From a checkpoint of a small image captioner: trained on simulated telescope pictures of galaxies.
Rows from block 9 of the image encoder of a small image captioner, named by matrix and row number. Each number is 200 + 40 x the weight over its row's rms, rounded and kept within 0 to 999. All counts start at 0.
After each channel's rows are labels from the 100 images, of 14976, where the channel reaches its highest value: "responds to" is what is common among them; "patch colour" is the nearest of a few named colours to the mean colour under the peak. Only what is clearly more common there than usual is listed. The data: simulated telescope pictures of galaxies. In brackets: how many of the 100.
# pw: pointwise conv (encoder.blocks.9.pw.weight, 128x128x1x1), inputs 0-127

pw.71,124,178,137,196,210,194,204,191,201,209,109,178,212,200,178,155,274,208,197,228,201,115,244,202,218,140,238,203,190,290,230,239,145,231,277,146,192,111,192,225,200,255,279,192,175,256,183,127,220,188,226,255,210,188,202,255,215,308,194,202,151,181,127,198,235,216,144,201,232,157,199,239,168,162,121,247,226,194,180,171,172,163,202,229,209,171,192,237,242,247,137,263,158,261,213,166,195,197,231,202,193,167,257,220,153,268,274,185,157,191,252,217,192,220,170,188,148,211,253,165,170,223,254,222,212,216,219,186
responds to: merging pair (57); two-armed spiral (43)
patch colour: grey (83)

pw.56,230,186,267,192,254,230,217,111,281,212,231,151,181,124,133,129,248,266,221,221,207,223,240,221,230,223,161,246,138,224,170,193,237,149,249,180,217,255,242,229,211,202,160,203,194,175,210,158,253,217,196,204,211,222,237,222,257,212,227,180,205,314,260,138,198,212,219,194,195,214,223,194,247,216,197,199,190,177,193,189,184,171,247,262,148,166,217,236,233,226,255,105,185,168,206,221,281,229,288,233,208,208,201,231,139,244,198,204,314,231,140,263,187,167,215,253,232,182,158,211,171,240,198,239,144,185,228,184
responds to: round elliptical (100)
patch colour: grey (62); white (38)

pw.80,208,248,245,180,205,178,257,201,249,296,288,170,146,178,183,227,117,260,202,207,173,159,153,172,155,192,270,196,166,214,211,152,189,153,234,264,208,192,179,136,189,236,202,114,155,123,207,203,274,197,145,246,244,209,196,228,227,143,183,219,282,272,244,230,175,242,217,232,237,300,170,208,221,189,221,202,166,222,166,172,277,208,241,230,227,217,238,246,213,254,199,175,278,168,190,210,203,190,276,192,216,215,176,114,190,215,178,229,226,185,247,197,219,165,108,213,149,174,200,207,210,165,233,201,173,178,233,174
responds to: round elliptical (100)
patch colour: white (94)

pw.46,162,197,202,190,165,226,151,192,193,260,244,234,217,238,184,220,178,189,132,147,256,246,220,124,211,163,177,205,191,201,209,232,213,206,301,211,178,148,199,196,294,196,277,190,205,189,217,191,188,227,268,214,127,191,210,232,177,178,278,203,157,200,251,140,248,173,225,235,192,250,238,191,211,143,157,198,263,215,258,226,203,199,191,231,215,213,220,130,208,289,199,284,243,217,146,148,235,163,317,235,221,160,184,214,236,216,162,132,110,251,242,165,197,154,220,262,236,222,217,190,192,186,255,186,197,235,252,165
responds to: round elliptical (100)
patch colour: white (86)

pw.89,216,185,204,227,276,194,212,262,241,220,248,263,222,185,180,249,205,238,229,261,228,215,272,179,238,194,228,220,210,204,187,264,248,187,176,224,128,155,262,188,211,180,203,230,205,219,219,207,148,175,232,168,202,259,181,219,216,118,126,179,206,202,211,220,223,235,182,226,189,273,167,181,347,255,177,228,211,248,244,222,196,227,306,235,170,162,230,185,237,251,183,186,213,267,224,271,157,242,174,264,197,245,191,270,193,200,184,189,236,193,243,175,269,219,199,194,229,228,279,214,200,169,160,171,259,189,268,125
responds to: bright star with spikes (100)
patch colour: white (54); grey (46)

pw.26,149,187,187,76,154,211,139,199,194,196,170,288,151,213,220,113,240,164,197,270,180,179,258,144,181,196,156,218,247,179,174,144,188,203,248,188,211,176,190,191,189,217,206,187,282,282,116,199,231,152,190,234,139,173,211,156,278,253,262,145,151,185,148,179,199,233,237,202,208,205,214,220,159,236,220,259,215,247,225,224,143,200,163,242,215,228,199,178,201,191,256,162,190,295,225,172,172,210,273,283,154,249,203,181,166,285,197,193,191,214,206,240,191,172,279,219,202,153,182,179,159,222,204,233,235,195,203,197
responds to: merging pair (100)
patch colour: grey (68)

pw.74,243,162,212,186,249,173,214,188,229,186,254,195,144,189,229,214,191,176,171,188,118,158,221,132,279,267,218,230,193,228,197,176,221,252,239,205,201,133,199,163,177,180,133,193,166,163,228,206,211,242,156,167,266,284,303,214,239,263,189,218,257,231,185,184,189,182,203,257,186,247,169,124,226,221,168,241,210,245,126,191,236,185,292,208,99,236,203,258,268,203,215,280,199,235,208,217,174,180,210,219,199,202,168,124,211,206,220,166,282,184,204,249,250,162,205,222,154,181,194,292,151,184,175,167,199,199,161,174
responds to: round elliptical (100)
patch colour: white (68); grey (32)

pw.29,160,240,251,220,198,231,202,241,230,256,245,271,267,288,176,195,175,207,205,258,158,219,188,206,179,181,206,227,285,173,171,151,167,203,197,132,170,192,160,178,139,240,219,212,191,261,131,179,177,189,188,166,243,163,279,310,170,209,232,217,218,242,197,153,216,201,193,196,194,249,154,218,219,135,247,110,161,227,151,277,204,209,257,154,140,238,228,239,219,204,201,154,158,134,187,190,218,198,291,196,209,219,222,163,229,204,200,170,207,215,125,194,202,242,188,164,205,127,223,166,189,97,174,255,147,199,206,223
responds to: round elliptical (100)
patch colour: white (56); grey (44)

pw.65,258,213,247,226,199,183,147,211,229,218,183,142,228,120,165,219,175,212,175,250,226,191,235,175,205,176,197,265,227,273,168,224,208,177,265,110,161,243,242,145,237,192,207,154,219,201,255,149,238,168,276,115,241,256,205,223,151,173,200,237,251,305,234,237,164,211,201,198,223,253,206,161,209,178,229,268,156,217,165,209,239,197,230,195,205,157,231,287,186,246,234,247,146,204,180,222,266,167,184,199,187,227,183,177,154,240,201,212,117,148,176,148,198,161,165,201,220,158,220,311,172,236,198,170,164,166,179,131
responds to: two-armed spiral (100); winding: clockwise outward (53); winding: anticlockwise outward (47)
patch colour: grey (100)

pw.18,246,146,216,185,166,198,231,222,141,227,203,252,176,162,213,193,173,146,136,177,210,296,192,226,144,243,181,197,207,177,197,98,220,241,146,220,220,205,151,174,216,173,202,233,178,179,199,212,152,239,172,198,237,187,246,203,188,158,135,184,176,138,219,145,189,291,236,175,284,254,201,237,240,242,219,228,263,198,191,154,170,227,211,269,205,278,216,158,207,200,108,185,177,144,218,223,197,305,249,188,233,142,134,223,220,233,181,196,160,178,200,231,101,237,245,202,153,157,208,130,150,188,175,241,193,251,207,215
responds to: bright star with spikes (100); lensed arc (36)
patch colour: white (64); grey (36)

pw.126,207,145,198,172,196,166,148,175,165,218,219,226,162,177,183,240,282,201,183,189,217,175,315,193,195,158,216,234,187,213,190,228,148,166,188,173,214,163,214,174,206,256,183,216,149,270,131,217,199,166,269,234,200,201,147,222,149,155,245,201,177,208,126,177,194,228,161,192,221,186,314,123,217,178,170,248,160,176,145,179,226,247,182,180,153,172,159,162,196,200,245,233,189,198,82,179,242,244,185,229,134,149,194,198,209,247,143,186,203,241,145,220,270,161,191,239,217,106,222,215,204,133,239,108,187,245,175,179
responds to: merging pair (100)
patch colour: grey (52)

pw.1,208,169,193,182,231,181,115,194,207,97,263,135,243,191,195,222,195,186,225,192,293,190,207,211,193,245,212,177,183,243,243,193,226,185,159,221,164,223,215,225,192,268,232,193,191,193,277,247,121,228,239,222,220,155,207,176,148,319,197,237,162,189,284,242,267,254,272,153,224,180,193,210,227,210,167,214,251,219,185,191,186,181,137,251,182,234,260,250,160,133,226,214,197,223,206,211,240,313,142,220,241,174,180,305,174,200,211,234,202,154,234,143,236,219,196,236,217,226,199,205,236,217,212,204,201,177,130,234
responds to: bright star with spikes (100)
patch colour: grey (55); white (45)

pw.54,313,221,160,199,168,133,194,199,242,218,228,225,156,174,259,204,202,218,133,173,215,202,260,181,172,232,200,232,163,156,215,157,244,271,137,259,243,179,182,258,133,295,167,177,217,243,210,225,142,237,201,227,191,224,193,166,198,179,204,166,258,153,202,258,197,308,189,192,194,180,274,240,228,254,223,233,207,220,186,198,166,136,202,148,119,248,158,105,151,212,262,149,212,169,251,158,151,202,251,211,209,235,180,92,201,181,179,217,218,175,174,152,229,166,193,159,169,194,188,223,214,240,207,183,237,186,222,184
responds to: bright star with spikes (100); lensed arc (26)
patch colour: white (56); grey (44)

pw.5,159,155,283,239,250,243,196,136,215,267,223,185,155,277,257,173,152,277,143,166,159,225,243,124,304,237,207,182,175,147,207,212,186,189,197,164,175,184,191,224,225,261,201,215,186,157,236,157,197,224,244,181,216,193,277,208,240,228,200,180,210,199,198,194,182,192,177,147,175,244,203,154,254,127,204,274,239,198,219,230,201,235,283,220,269,229,189,168,254,248,132,209,261,162,173,202,221,177,198,195,208,236,192,185,148,208,203,195,137,214,225,208,148,189,232,165,237,146,229,106,220,249,271,152,221,275,240,207
responds to: two-armed spiral (100); winding: clockwise outward (55); winding: anticlockwise outward (45)
patch colour: grey (100)

pw.41,186,184,275,251,194,247,201,200,197,167,236,161,164,198,179,159,239,248,134,165,144,134,128,165,222,233,127,223,227,226,140,246,191,177,157,162,209,162,218,207,168,251,192,184,200,77,241,149,296,205,244,157,200,156,184,261,177,193,193,132,205,183,232,178,169,182,118,216,193,230,163,194,229,229,215,262,167,242,183,296,202,223,215,191,124,182,241,166,185,156,266,231,247,175,172,167,225,200,290,170,179,184,184,124,177,246,223,214,168,179,272,206,211,214,151,217,143,218,175,189,172,272,173,189,231,199,184,169
responds to: round elliptical (100)
patch colour: grey (66); white (34)

pw.27,221,230,157,192,233,177,253,162,189,176,265,212,232,186,198,264,163,185,196,199,244,214,160,193,211,192,237,189,201,245,280,229,285,160,261,277,230,207,139,158,172,172,216,250,244,243,201,187,171,180,250,223,179,219,173,133,221,178,179,188,178,220,197,209,240,170,223,169,205,250,241,212,254,279,182,190,251,224,258,250,140,184,186,192,110,154,251,189,214,172,138,174,160,156,257,244,186,258,124,205,255,233,197,289,288,173,209,267,183,164,238,177,271,171,221,192,185,208,211,280,164,213,148,204,217,238,167,120
responds to: bright star with spikes (100)
patch colour: grey (65); white (35)

pw.87,243,202,263,148,228,215,218,185,200,243,223,163,212,229,147,188,210,214,197,160,217,135,192,186,224,256,201,224,226,207,176,190,178,242,231,162,166,290,269,177,204,201,206,194,196,140,173,261,232,218,260,124,139,180,161,181,175,226,159,202,169,172,255,112,208,200,189,239,175,232,287,188,301,132,230,247,147,182,218,221,197,223,200,192,192,228,132,216,109,165,139,228,169,189,225,240,185,228,280,186,200,216,236,259,199,200,149,210,180,145,187,239,195,197,131,211,139,178,195,130,194,187,133,253,222,103,200,280
responds to: round elliptical (100)
patch colour: grey (61); white (39)

pw.21,237,206,171,120,160,81,186,150,231,224,180,211,190,131,223,186,253,223,118,120,231,239,231,178,203,200,104,282,162,185,239,173,218,182,169,245,177,225,164,214,175,190,129,237,265,179,234,242,119,237,219,278,245,236,209,249,198,236,160,170,188,173,198,198,205,197,290,165,215,176,231,153,205,221,165,212,219,232,233,225,124,182,228,181,201,180,183,177,169,157,222,185,211,180,232,179,110,213,207,189,161,213,235,243,239,219,290,145,181,205,180,235,149,196,212,103,157,189,149,173,200,220,198,149,192,239,180,168
responds to: bright star with spikes (100); merging pair (32)
patch colour: grey (72); white (28)

pw.91,220,226,244,71,197,197,244,220,192,218,193,153,234,169,191,227,207,160,159,167,157,244,170,229,221,201,215,194,204,205,201,175,244,200,268,278,240,174,167,228,269,193,171,243,183,159,295,135,202,155,227,193,237,182,210,213,229,125,186,154,219,164,251,191,207,193,357,209,155,193,194,222,258,213,177,195,251,268,275,191,270,185,256,226,205,184,240,201,234,211,165,213,230,134,118,191,131,217,204,202,251,222,160,169,231,121,219,154,146,181,197,181,187,198,205,176,171,232,152,204,198,166,221,150,229,183,264,218
responds to: bright star with spikes (100)
patch colour: grey (62); white (38)

pw.98,149,184,133,236,218,201,163,195,157,182,188,180,202,166,170,174,175,247,229,176,201,190,246,183,179,186,130,248,189,166,210,138,252,204,217,236,138,166,141,153,258,172,233,159,270,203,185,165,212,226,246,274,155,251,278,109,247,181,221,182,145,218,175,226,170,190,207,201,219,212,119,204,221,140,212,204,181,229,149,212,180,113,166,143,157,164,195,220,116,207,246,210,247,171,80,164,209,169,175,264,178,177,201,107,251,208,270,197,215,243,176,179,187,233,169,165,205,121,238,168,206,224,216,165,160,237,237,214
responds to: merging pair (100)
patch colour: grey (33)